{"model": "multi-label image tagger", "dataset": "rendered roads seen from a driver's seat, with toy cars, trees and houses", "train_examples": 36250, "image_size": 64, "crop_scale_min": 1, "horizontal_flip": false, "cutout": 0.25, "arch": "vit", "norm": "layernorm", "norm_position": "pre", "activation": "swiglu", "mlp_ratio": 2, "head_dim": 16, "fused_qkv": false, "bias": "none", "qk_norm": true, "parallel_block": false, "dropout": 0.05, "inner_norm": false, "moe": "top_k", "num_experts": 32, "moe_every": 2, "expert_mlp_ratio": 0.5, "experts_per_token": 1, "shared_expert": false, "patch_size": [4, 4], "conv_stem": true, "layers": 6, "width": 192, "positions": "learned", "pooling": "mean", "num_labels": 18, "residual_init": "none", "optimizer": "muon", "muon_scale": "original", "lr": 0.019, "momentum": 0.95, "nesterov": true, "orthogonalizer": "newton_schulz_5", "adamw_lr_other_params": 0.00083, "grad_clip": 5.0, "steps": 6500, "batch_size": 64, "epochs": 11.5, "lr_schedule": "linear", "final_lr_fraction": 0.1, "warmup_steps": 650, "weight_decay": 0.04, "adamw_weight_decay_other_params": 0.05}
Rows from block 2, named by matrix and row number. Rows with one number belong to one attention dimension. Each number is 128 + 24 x the weight over its row's rms, rounded and kept within 0 to 255. All counts start at 0. Numbers have three digits each. After the name is the row's rms in percent of the matrix's.
# q: attention query (model.blocks.2.attn.q.weight, 192x192), inputs 144-191
# k: attention key (model.blocks.2.attn.k.weight, 192x192), inputs 144-191
q.40 121:170127151143086120138128134127092146151133114147160141129110132098124136123128072121144101091137110145116059120146114131160086092120116129156125
q.41 106:132118104149141115107109118155140140126086118139096143179197085125100132117123147142098101079184134150156124084084079084115129107112152119113138
q.42 096:123146151154162101111089140126092157115059128158114098099123140136135089141083150110148158146120163127121131153097113131134175168142131117119112
q.43 089:122114147076152163103170136097163116165110112106126120152125145143091128169117127098160149132132137136129149100153104150173154167130164137124117
q.44 105:112109141146149158155177119123114121141185140119110147129117141150132155122158116131151107149133118120132174123113112125135122143123121118122102
q.45 107:168088122059142150133103100086171148134174125120115110121105122182115108148178130161160174156145103100124147135131166131118119122107166115126111
q.46 098:088147125153128136135112120106128126126126159118097190127138113103110086133113188128138145137109138203082131101081109152147142119147129128139109
q.47 108:156120115089130108143157134170139122088125104158122122131151158124124108115127115092163131114123155070126129146132135121149156129139153140105140
q.48 106:088122169122128123109100135151097174137136167129123116117119124127129164139114069128141159118119113113164139103125137101092121134138095135114172
q.49 110:142125130184138091103137159122105149116066134106086147147104129107138136159098146161145169163117116126129169126140168120107100123095152166082108
q.50 107:141156181114141159151140139145155096152137118098133146137149143121112096180152124142102073103123107121095142162151111128136130139162152123138109
q.51 091:109074130136111175136142144098155107134119128151132127139140112128167104079170151142150112143115106130150142119096126133151106130174129120161173
q.52 125:143141133107136124136141142108119142120141133136159175104140125141136087112132122133134125098151124103113095150090113154136126158146160139155153
q.53 103:133131127133103143121104109136162142130148143139142163088126096139113123132116140154109127102176110152109108122106174112129117127064114142120127
q.54 096:101110130110108076129116131101139119116134134082113110150156132110099131092177138115138139165130176137142112135186114105161168094140115101131104
q.55 101:121167132112122151149153108117148137151122136136126076117082130154096141135110136129200127099112121116160143117126117177112129150166079128116121
q.56 088:129138098133115149149088126143136127115154094145108151102129137115118077132099093124136139122158145178146112107123121157136121129163094133122148
q.57 105:184100118103147111177117118167121145149127121139156146146157134138130083108115132094103133151079087143139085191110113124138104112103142118115137
q.58 096:126144115106113115136127128119151110094140167107091113106149140120160159133156124116133122106141147120115141125109136078111174171105150148102110
q.59 102:148131107172166141103145138120093121130110072133176098131087168113132155113130137147107115135141160130133150096167096148103123088095109091107113
q.60 108:104158124115111126085136101114102101148150102128152114087135149122144122081136154138118078106109138139131100127147120147155130144119149114178135
q.61 099:116112104109165143166148152118115089115139143146110138153122105126100151148132153067118117164070090121091141107113156121121142091135115127132123
q.62 104:123092108121095126087091116136126149107140102147119100182145097119146140150133129111104144141138128088120134097116144123127126122128145140144147
q.63 109:133128128162134100118167116150143128129106155130110117144108123169120161150088098149127165137154173135119157125139111114133145137114112126122083
q.64 096:115127095148107119134125160157120121073120099117136115131101120148145179129149156128109136127133124129095133155105100114141152169127119128138145
q.65 097:150132187151139113143172131128153121072162158121110120109161149087104189145126161152124121114098114165129145125075072143126166128139162130121136
q.66 102:151131140096132106122106112090153147125105174134106165173037103131141123094138091161146092160124103105108126137138136130157135124149191141138086
q.67 096:161125150138145146137085103138158073138163150120104103124116129166159155103102101141135131134133117177123123141099081145166165071153161146091097
q.68 100:207102135163103138089111123132136132159106147131095118096137122110102153112086136113152142198158125136167137101098130109119110080122133161138140
q.69 102:105099108112177120121133120131080128124122153122160100096133167099128102151169111097090135114129165136144088155164135087110149164082104128133125
q.70 101:117147124125112146107140111130118142137153155148166097145068141167137130136125058116126165136106126094094102109166114116142118157113139137169161
q.71 098:134100108114128140127153161081121129184136166159104110155162138133197119153087144133132126102118099174124119098156165182125109104124147128111131
q.72 118:094134149096114152149164111126130132154141139137163156137139155138114104177098113117129150127113147122118153141113100097155080159158158130101137
q.73 118:139179119138132085121133126122119103088129102083152164096155088148107113115141142141125139090113096113156110096144144159089101146155121136136152
q.74 101:090146141163099116137158159112116105156104131127122100154124108095132115093118105153124098139106136146130112091159180108143101139119075124167144
q.75 106:091148110149143182132117129156140164149078121114141141150157100120120122117160172085142094115129203104109165142125133159143090117111110124108102
q.76 087:122130125070145078145104124136114146084123065131113142081128129118091078121167113116106137137190092089124103162097156141129182148102090135134109
q.77 097:175079132116110153144082138141153151135158128178146163178143115122105127115118160144166123108119108134163128123100155116127139098117143088100123
q.78 094:113107122145099146135142120150151101115113077118102157110153121110132129120154150136096117114136124110144130140138125101056127088134095097132118
q.79 089:097147112134163112107122123124093161143126073109130094105129165138132132160120124114142143131143167113112166152166133142126152144145080112123140
q.80 095:103118119095140137127135120137113131136120104120147142148174116153120136117112138176134147111111153090062143162144085116131118156108161135128125
q.81 075:144170152133167101156105160166153100139104086144117118123116134162163137125126153129135155128173115161138107104145116118115139112144109095144157
q.82 077:132135145112148120144130166135130158155126126114128113134109130131108162080110152120122072105129145110134176133112095142097149110145079129113165
q.83 095:106094096124082132131136093115095166107164150139153127129141114082144086120126097142117134171112114140122112128142152106159108125112191139139115
q.84 074:090126124144086121109123117133130146106148149146141156106130122109139090143172112123125153145118092126156092115112174101146149125150163126144118
q.85 067:129132122117139121170156109148132104139128119151119099129111116147117144141136122155116150110096111099106116108134131149161114136115182138102145
q.86 077:156116112133126180116160119086089148108142169091115131121143134132101180152165112125138120119102161078130120173114132161152100150115142152132099
q.87 072:167126127131131167129168109116165096118103156104098114102154135131110130136121101143150136166136129161133126160092090130107128149134069134160123
q.88 065:111124135184118123124138106099143100121105147143136129078118123131131109154159117113122121135118136158149136133101133126089133160139139121090078
q.89 097:133146154145123108152097158191155104168097084156109144124138136126099096166099160119136110077165118145165138124134144085098124112155104135139158
q.90 090:136152134140157127117102122076142098113145112093143114135126095094145077130091159066136098153109156192156135123139156097112149090140105121145149
q.91 055:103142107117127113118133105198130144108143134140100146111128155142111143113117126152129124130112088149119077124093154122170142140123090164106090
q.92 069:137097134124113137094106147100136143146134156151133104171118145133165137130165104135163175144162147108116140092159126162157105136142139100145129
q.93 079:154131134130133124137121154107124149122101145129103139113086130153139170099143126128117106128156124096146147131086100149094139121117101083121153
q.94 063:151141152132167120134147102119101137150179137097155091166083119150140172079103150125117097158067128133075147104149100118104142088070098116112146
k.40 124:065102132119144111143119155116138108140114134139120150153114160163164171141116162095156091141137146110108109160139159117163123114128136131097092
k.41 111:134139139149186127114164144093174148096122142113111140125115164131154146112099147172171124090147130143158138132107132163129120114138170103083098
k.42 099:164120099102150123127130166105106141116158101155160177164116106128167127127162104142092056173120155130136099133104160107130166143118145124148118
k.43 092:123127164105160176131142149152125108129155124108135164140131123121096091135112120095106175104121125114115144111130126141147121159091128115099139
k.44 103:114146128111104129113126086140149140111124139131118121110165093120119113100122114099105141122104160149096126134112141102119164116125113149133193
k.45 115:151097111113096097130145150157091115142147082151112137144152067084137103136138107099143153098142132129084097133122112089130150180169155133124156
k.46 109:129128099104155110158113143088162104118126134137165102158117156167134155106140186093099111161123158114098150128146140173113129106136068107128137
k.47 107:139128198117147117169138132120105079158103117148149122119076097174155156126104133153132142107107131088124149136148109143139131103089089127106133
k.48 081:123086087161145104154147151132117106133171099120156122165109139105117125094134110126136102110132118107125160141106143161113113116149103097163127
k.49 115:129126137147107116128118127104122137132132084129151138105117105106074107069130167099096112185078126107073149126103112151141103145114059135160131
k.50 099:117153108129149148110097085147106150143104120102128107116111137161100145099093103124113162162111162110116121113084119135123153183130161145099140
k.51 097:158093141149107149127147137112150108114182135086121100153143168068138136107116113102151107127149132165123112120130089119151120073154090100117111
k.52 102:154123162109086121081125108116102138108067174167106170132116178160120116120118120171120195111160114119126175135135082102141115079130130124122111
k.53 095:113100137128118112077104129129121130170129125131087126117125151144093138113136102175168141118138100114130117123141176103110158123137153139108132
k.54 131:154145103063147131134160159182161148110149128114091161075163063128152150153155149133130131117121135149152105141175137148101129126119166152116097
k.55 086:105096108100126085107107116132111116135095133165141132144138113136104166143158105146145122101144116111111108125101162130138105159131126136118101
k.56 077:116124131120164117128131112099142155116094187117166166164135156121120132138070059102143149172067134093139107119103125145140119104107084121146139
k.57 087:145086143150145103116127105137090160109101114136076104141128157175148110180123171172117116062108126184124130127147102145145150155119124084151148
k.58 089:100128177122132123164114166114157119157145074114159117128131119116164103160087137109129106156129117189123112138112174095166134154120151118159146
k.59 094:146124112173151145160126143116096077141150138130134135152089155090142165136136117088149104140125146153145143102102091120105063111154087140144120
k.60 101:135139164132063134153112106073099145111088167152089111124150137174125141114116087132127197129141140097145126129130114100130135160104137154132114
k.61 089:111126123099172149109153174151149075121163130117124111128152131123151115204135186115154110089147098123131124149152138125110128111135156150136141
k.62 100:106152134192121178128129105149164151154117136141147094124105092105139082100166165141110095100185114088130156166179162115108162128123188108101176
k.63 111:113199086092129127174139132142147119108161104117173150116135091149154115129133145117086109152119148139142099097124134147145152117130106122108133
k.64 097:094138173123127128139088147101100133138137165097128137125122150152145105145155130125118124097149154117145131111086152127116108141116135158122124
k.65 102:100139119144130137146152135112116152131145091126135103127094073122113134164118166144131074118145133129107135141109135119155150141167095133164134
k.66 109:130086114172120146117128140130156160072133132134093113143144116160119098093121108124093138142144146133149110126112122145120092113175127077120142
k.67 092:154096133120133094110111150144093121077117113126159114203166145104130132137148118120136148091104122111163120073132174120115109119123137152137143
k.68 101:102116062196125137125083151152138156096108097167104143156105167171142151128115129156144154141157151148121111124159122111165156131102124114117141
k.69 101:121159085130143119126177172145114127110135111129102119128117145142151130130118119113148123110084130126178159143162137122078099127116113155053133
k.70 103:126172148168086119123138125137108128132140109185168142149121157141123147089122105126139142135121140137122131119109151139106087133114163115151129
k.71 100:153123160090140103136172123104190092096123153100115080125174126159131116112141168134108140085114154109148148151144133096157156095095129119138112
k.72 101:133098142138161132146131108169148130116128122092128140127159172127091114135120131102089111152100075136124118127136101097103075142120110106108141
k.73 121:137124147126157141145130090133129150163101129139120164090101087114131113129137113110118157115141129143093112153104089152144172115112164155121118
k.74 104:144137131102123118096140079145176095161153127125109175124095108122114156167093120125137157141123120125064152115153118096149110129144117156155143
k.75 105:156120103135134117131125101110139105138131153119161113142150094141092126085158113159121122171162079102136148139131149144100128139161140112104167
k.76 088:114175139074127132134098125117111122142115166093142155120122129105152116159142109104175128146076119116154116148133105175141123102114150146121096
k.77 100:137116111144107126145111139114101128176117138168108128086142134099105099130118146142152095147142163147122105114123080144137157125162155115183126
k.78 092:083130130060054142084180106124119139152135125119131138108108119058169169137149124143123081116148110131091121137140138127144178151134074142104087
k.79 096:150137151107153146138084159123111104142124133108162093114137148112155156117098132115126153131126115149153142107138145129123141147080114107142104
k.80 107:171121154134093161140156121139136095136165101094136135129126156146106166095143091107146153117113148136123107156140147156136116120144130122145115
k.81 070:109136084112105163129120155157125123116150130119146106121120075108159124117126132162063085137141081125156126110129155140173122166119148146080173
k.82 076:086118117111101108115135111125102162100144121142132151096145107086142093121111148176099133161104129132085125101129147122132134127125117116176120
k.83 097:157128150166169119124133101100142097161105110131119134117146156146121156088143121068158116084131158122116119130091106124118148132137091106155114
k.84 077:152137135171147112145093127102128104174112179139109096099117141126141166116096138092152087095143151116125110091066109090127149110126131095121110
k.85 082:148137130151117162133142129135150124123123100093111173177122124099093141122119129109129109149135123121112152157170143166101104126129076158097148
k.86 094:084111122127110122134180121096120162124106145124149164170086138102124096155165146136144195155119155112139136172145075125102094112135147134138074
k.87 067:101113120089123123139140134173117097126125143125104065128149115156115152121145090161128131161101123131156075139114121113129166098137137176086111
k.88 070:132160127143161093119102130130114133108099130158120121155141151155121144153103154109135133119108153127100168134176143140126136124110153140104142
k.89 090:110158108106138116130102169167102127134135115128105133120114076122133121158087126179076125145127084129133134134133149121127139129141126116131157
k.90 086:125146163105135080140101117143090117122105105149115125088171147141147079112100134090101118135130124112114143067138169111142136126143141117127149
k.91 060:176112153127155142120120113134133146144089129120134106103131146150107156158111094112149113087157115163163126129080071130128139124113129109086136
k.92 073:093122100094146120103159140074146143085170161122152137188095104123149091135174157172137147138118114085128143146110146116147123116115172146187125
k.93 071:095094081163097173079137151140104149110125168130165116107135089107158118163144137178158120145131124121129115095118094116138107174099135139085108
k.94 059:158134144112125133148089144098186173114147100114126149129167150131149117133157140099098129098133095176070159084141183160138132167154124116136139